A small model that predicts nearness at each pixel, trained from scratch.
Model: encoder norm layernorm, encoder width 384.
Training: nadamw at rate 0.0012, 20100 steps.
Rows from block 5 of the encoder of a small model that predicts nearness at each pixel, named by matrix and row number. Rows with one number belong to one neuron. Each number is 500 + 25 x the weight over its row's rms, rounded and kept within 0 to 999. All counts start at 0. Numbers have three digits each.
After each neuron's rows are labels from the 100 images, of 14976, where the neuron reaches its largest size: "responds to" is what is common among them. Only what is clearly more common there than usual is listed. The data: rendered roads seen from a driver's seat, with toy cars, trees and houses. In brackets: how many of the 100.
# gate: MLP gate (encoder.blocks.5.mlp.gate.weight, 1536x384), inputs 192-287
# fc1: MLP up (encoder.blocks.5.mlp.fc1.weight, 1536x384), inputs 192-287
# fc2: MLP down (encoder.blocks.5.mlp.fc2.weight, 384x1536, transposed), outputs 192-287

gate.318:500514526476495496516487497535519486529552462497527470549486479531486471509459502523509510498485491498511506526537497459455512519488483505516531522440481521479483483477500579527524523484474494513479528498486498492482526505493505492498481474486460541588508501489506561498524470515481486487
fc1.318:477491455504508457493470487505511467459506486478531490495502511528495476531480486445527458513522503491520456495505527508476453466484497544524520486500484513514435484482494524461527504526535530502468522468510520507542468510517477519488493523507490516483467526481502533536497488470503525515
fc2.318:492482485483515520490448534492498496482482517482563477487539512516534478486511474454527511495503491486463451498531467502461483472500524451545490503542514480546484520504477448492515514522513511517520512457522491501520463456511506518482489545468486499455497491449501449501478494487507496534
responds to: bends right (63); solid white line (52)

gate.562:474531482492501467564488478509531476522528478491569482515478530485516461528456460492488531483505503452499511487487498481481478492511446457569533493492453502447481514470495494503506516521473485527492504496524480479544517524534500480500476525498515487506533482466466497474520517545500506495
fc1.562:470537503540542463460500531480488510486486500488452539468502547496500485502517517487502451479503464491532499474511471494493468499493532509477481443496524506532496508513484505479507553452557485497534452493486446541470476530468435506468523467534518508483515478507509499503494485479480450498
fc2.562:468530482494446484488515490520597480500488485490507534475518512471529482475512517482487522512522487444469504466484491511516465466543518512544477503501495471511499510472493502506545514471481564513542503525522475489501491521519497493521500478481522483518500477556495509485513513534517499532
responds to: bends left (60)

gate.643:515528461508532499482474495504468465511486507500463461491455532521502489492505480506485503499472532484484499502468460538493461494513552457482509465536504508508483459504497533472479479495503463533470472467431490493497465514522471508504536503494473489513492482505468503475511489497483515452
fc1.643:561467495505501533506438505499482478504526519491500505527502459520494460525466495498528520498522513519469473563522518572463523501488555467485490505509499479510486515511506487497496472469498488501507514482559510555502520471482469490454545513474485510495518525459479507514500500469472449507
fc2.643:538521483448510500526504498471486495501545517518564483527492475509527500524522467545537488488524509455445513469522493551460540518493459509472467494482497487485505506482473493473481461516522457556495509490524528468508490479508483481489478510467494499499496498452493504469490505486525503481
responds to: dusk (63)

gate.401:456500447487505455521484503503499514438502489514476521471495486525486467490496529449519436478471525481536522486443485500514451487492513534515510455539517480504473492519481491480486466499521491541475494516510476520481505534503497499454525461484532493481477522480534498484491497462491488508
fc1.401:491454471481491533488534524520513442497539514489507480509544488481486505487445495470493517479487492517505495501512514528408574498476507454506542515516488481485524494493503500480488477543506471522510518510513527515506518461538520524511460507479481509505477515489533479489456486478535551498
fc2.401:532559477456525488541492476477499493488491491508502522499508508527536491488536469510519485488514467511536458478466468486511463523518520483535473479496451491521508479466521529500474499483516467543478497516522490467510516549472526478499542484527515497501521527484478496497538475508503481471
responds to: lamp (65)

gate.467:520516541460507493523526507564528475463529498527498527512516530492507430522482522483520464504461488478490466510519501515483486503455496528511449510509537464512511506505546505546499466501507456513472512481556502536462505466437480518434513483547482497512489473529506514514498539523443447479
fc1.467:516487491486485512477527464506488526453487482513489522484493488489481471500498519435525443482486470476498488494460497565481504470475558533506480458538495441524461511486529527514520466495483499528525532493497496475483493495527526485487504492570467496536473485521530547488458520477509500513
fc2.467:480479492484503467482502515520533467481492490463493480527486516459535486506505475495507540479490480496469498470508505504481471498527481463502506534511465466525540492431517493497456464496478497481510490538524526493526533560510507495522476504489491468534483522526446472482497517530517525502
responds to: lamp (60); dusk (60)

gate.564:527488474485502515479489500525498498549523474479553452502526525539473506526464476509498442502508509513540462493509472538448474482524481504505546544502457535508455522512512529510547489500473490549459499500495497504518493505505482476533521508465474527518541543485490525500496495456507487535
fc1.564:446474470519482482492545506477527490524523487456506486514525509511540505502512481499514482529543526507560462515511468541516510467514505478498469500512488494486528494474517501479515483464560518474457543495493475480470533484539521461538529516492470494482491532490484489475520498509489516507
fc2.564:458481472471508490507535488485500528492531495473487490453494515485476507495487510511531515487498495519530502500479454529511495508508515479528475483573518451543473507481491489468523498494461513492527485526444480448523458469504498495528501454486515515500465486484535502480475490501485484514
responds to: lamp (62)

gate.136:456469474509499470513498521500518481505492458492499464523526523487525502491484480495545513501534486501546507523473506521448530477490512468494487455506498485536489526473455530494515496477568494495505490457490504455527500511447448515509543502463497492531508493509479536465518534520452502514
fc1.136:570518514472487542489516493508471509522538535518516492512500465536456494510462517539469494516458519501481485493527485458528505550508507531498510549479510505462498463517540509495497511505455476523492523534472503534481507479522524484508464503520466538524490498505510495532493455507511496483
fc2.136:515499562518501501507484474501476523471515481456487542504467494532485523526536500468499480535522493501530489515545486484509514504486587498475487479508513501534492535553518484511494516507525537492498506497511484511486527510503486487479479492538483545492486529527485493488470522492518474536
responds to: lamp (68)

gate.444:498486485497458493511500469530544465539533470475559461566520494507491449513450471512506515513512509466534494508516487472467506504479479506539527531463452520466481466474511546511517500504494502533493530497510493497518528511496511486496473488473467532578536518480470539479504491533472488484
fc1.444:484485498496468508478485431517529488532495483516526464607528502510519486512476475501506493560523545470522464509479500495536511478519472518512502524485467480483494499509503498497490473527487539546481530511514484475508500499530502504543479507493511491542553550459451506476511540523518529506
fc2.444:505488489489498494493502478500470518518481503529509495499508535484546513492517473514513512490495504502481489488502475516517514513509499492504493490499515512525517517526493296499485512526484492518527489496460473507497506507519490513483565512493497495387486505489488459521503486503509544522
responds to: bends left (78); double yellow line (49)

gate.94:506512518481495465519510511534505477540535448482528473538498511535470472515449500514503486499503490497538491528512512459455510505470487514526539508456481523476472500470511550518523508466510485498473516489501506516471503497494489492495480481487464498565505502513489558488510465513477496474
fc1.94:515483529523458487517536543514503530467499511537501514490488502451498475499509543485461497506510499504502556520503493470490528508475507499497527468468556511470526536505483487502469483469507499460521518508479533489528493480502514517496438520517509498484498460543561480474475497489494493486
fc2.94:514526500485472485494528511511489458510518480497480485530498535512482493509470507489479465521507526502498515489494487481457488501503521538489523495487516501483509518472519690490490517486505488525454524523497517476517521525509484501514502510500507491586503489529505541484491497500538508509
responds to: solid white line (66)

gate.481:485500482535556532489455517539519488556505466489493499515543491499472456522479456502493541475484488525500476515528494509493485502523518462512549525473509528482463502518509498502488503487524482511497473453534482510460483463452446528491526503482484528494543494460454508518488493485490450508
fc1.481:513499473509474505476506454467492510470522538486533491510490523472507520464514520465515451504532529498486508516456503552505507482449524537499495499540488479538520490472477484498537487525470512500481535525453456526531500505532505468501506502554527484474475537502522489483494501450501527472
fc2.481:478517457495521495494483470498518485462515485542453461507472487502514523453505509511498444503497497491487478527508508490483489489510493535499488489516529478511480440490530627509516487516496491493474523498480499544493458504501471538544521443493486516594486490507523550515516509485484496487
responds to: bends right (82); solid white line (58)

gate.34:518496507477497489537500509532503496532556455486534487544500487526485465529467503502504485491485481497526484521528507472447523526480488515513539508456482523485468489476511562522516513501492472514473526490477504492501504498515503490489472489491445520574495494494501551488542458522487498477
fc1.34:523472478497487478486533532506451478484497507538507511475484511493504492476544479463516458507480490514522484497512511480477518548476485513462492477486538479532532524509468483513451528488495451485489497510460549469514447536520530523497466517508464479483478451504564469515499436507496536464
fc2.34:492504505471527494516504498495512509496514472479513510519504484506481493472477500499480469512502501485537487493503502471482502504473488525488518477464487516488485489477501702497503520507506505478493532523488520500510497542488478507537463486501466531621475508551509566504514474494506511486
responds to: solid white line (75); bends right (64)

gate.93:493483525516507462513504462510477484469498496485464536540541430481444513521503532489513519490503466495508509539483500490533505480501483558529545491456489531488496525512482505498513478524525523465485525501487518482521496505555514494463519503509519482504506487457486507505488524527532500480
fc1.93:516526489501517550504495565503505499532520485520522443515479551526526524518490462516502460518489540532511522496519502520487505544473476468444458517500512494489506507504529485507472489488503438521498467491509505508440505480468489483539476513496472501491509515532494480519512493466492516507
fc2.93:466530503471532501564533522501523476509489506544504529504459521497490508492496520537499519475486492488491508478496526473531536494488479523494512495490514519470509547460508597506477510502511478500474509506511510523473522504462489474529515512562478432526513486516460516487512533509507476488
responds to: bends left (95)

gate.457:483468457459474516482487456494499487516526489500506466485484439536503537481474467509455512561533507520520458504527493488491528489513535480495481513489453483495508499517503510478501485532465532518480520515495501484500508513514478461577491444467501528506487531481507514504534465508506518528
fc1.457:527486513497544539495480493533496466466489514459524524510508528501444483503530501515493488493470486505453498470517508511483507567478499515485514563525511537484491493497503502504482525485522477494522475532518504571513478503453492519503467508539485494487492486519470500550481494472461503496
fc2.457:527469528491510504495516542492508458475488511477521514520544530513451448536501535520524497456499503488497494492474508475457521505488506514465521526506512535526437476501491565517502520482523497473516508515522520564521465497467496521458474534564467462526530507508449548507420545478511499462
responds to: bends right (89); snowy verge (61)

gate.156:514502506464487489519505503543512496508557459483535466545505472536481470526452499504502501505501486497517492506540511481447505519486485518522536520469479531482479479471521583505522514499488490514478537508490508507486514510509499484512467469497457522581502502495500565497537464514485500492
fc1.156:526513513518482494522533497511515472498483494506508530460510489520454493503500516529503504487484522476534501518425470468556525525496511542504510496517547527434471528502568467505478455495516519506489497510465493500522469500515515470489503496502497493466484493493458485499468551501518466507
fc2.156:492499501537468521499482491513535481546543513508487474526487506469502503498513518555476489556454456475456474500542519559482515497495514514500502512486479503485492491447529498504503528505499486502506484507489497511493505500481492511526525477496522514501491508516484501488450512490504478459
responds to: truck (86)

gate.426:513499513480489490519488495525509490529547459494530471541496488535474472510456514512504491486487470488524466529528512463457528523475487525530513506470482529460473476483528574512536523498501497516475534496478497506494515496495510489514474481489454531579497498504498562493529469511480475482
fc1.426:455476483484496505499521512480513485483522517530520532488473478490508479516511484532476512521484462471522488486522496468472535532498494514476457511473525479473537497487523494488450520522493446498504509519451530519559503498510504511494482484505514504495517470492503459472475510506466461464
fc2.426:480485493487484482507478547497502484470526510494482489511465554470493487521506500508497478494467477494480521494542542468450499515517433506507503464512484506483508457433491632467482530513519466508477506506477548491542483525478501501522471503499506507569523488514510533469495499501478489473
responds to: truck (96); vehicles: two (72); dusk (70)

gate.337:508456486494503526460502456531470483563493489471494510460471521550489529490488439515471492507493540551533477489512511527459522473530525482473524549522477517501463508537497509493520474482485498540498490494481465547492501477513457498497528499473476535500527526487475529491485492490516510546
fc1.337:519491490455506508498449519568481490512520461451494486490495520515433491489520476522468514488454509527505509514514458485499468565485486514486521533485519532445508519503542538503482506455473439522487507519456501486478485498499506496495460515488421551544461469521505516540465469510468524512
fc2.337:469503566510486486495516531454513464500482499466538515495558502471497455531511530521509503522495464435451499485482495492479536502511480503477499494499473502527492507432465476474505534524557521483529472506551519498527469507508490500440497539512507467493497506521479505502439547483561483487
responds to: bends right (66)

gate.488:512507543500522475528496517514489472532502511503531455508463517498554449504461527543547484496468510464462488491511480508452533496500459456518524528492469512476515484453532487550483548524473489497500480492486485535492506510467472476503493508524524476480529450507484478486524481495493500499
fc1.488:543490530512518514521500519505513484558502515503521431515507510506510482466482523552502492507476524483448483510522474502470524512491445462524544574487453553457512493474541484572480530544486480513503496488481496559466497511477490472538473499510508497481525490517479469504511470493510489499
fc2.488:507498490503502495505507484496505502508495510513497467490503521503493499494517494469484481497522520489498498489498520501483503501507491479507506505524480540504513485492490273483464500514477482521515471523495514487525503527527508499497504510501521493392489510474516434509477470484524528493
responds to: dusk (63)

gate.171:492540486506474482553505468498490459521448521464549539477478492524523516498470474533557538510478508498528479493475523509504511476504472528523501516464465531514519511448525498483526492503525522496471561511529495482527524490485527526476510538440487480502484499465502510479504526522494507502
fc1.171:482491473504440458525503448499519474493475497465544471507479487461497502496496457508504551482500488495475483534495537507481501463483489513561503502493465475483485486457454543512547493530499550512495539503534508447530495535508529509505474504455542458552473522484496556482536496525514532488
fc2.171:510486529481551541513512554468496494486557489509483503521513526466492502524483537506491488465504463523484509474494531514445533518508447466478520499516480518518510503491475410489469503514509472484514455522522515508497504491537499499459496489511508523449537508511489473496504540477532539456
responds to: bends left (72)

gate.625:538477496526545526504484537494486538529508455509510514508502437547503438548499512502529510481469510535496475519497469510523491508515544487500509555476513479494443517532513482497475482496438493475503500459481480476492520472466525457488481517501492567483561496479489497481507500500499473526
fc1.625:527511499491503523525471546489500516488477515492535525493524455526510456510485498501483526499485510502492489517533507433512475515512512512527510502444526476436473479529543495487498547514493485493525507454477476493493526477450503484479481507499470543499493465505497497483490487524482459523
fc2.625:538462518514515511513484527507463520479499496499518513501547472538474452582511503447511531495481501524487513509494499507516459514506529491487504505496524504507491528556495410514465472489505489495511472473533515472482544485470520480448478531509507509424557486492493471494492491467492479524
responds to: dusk (90); bends right (65)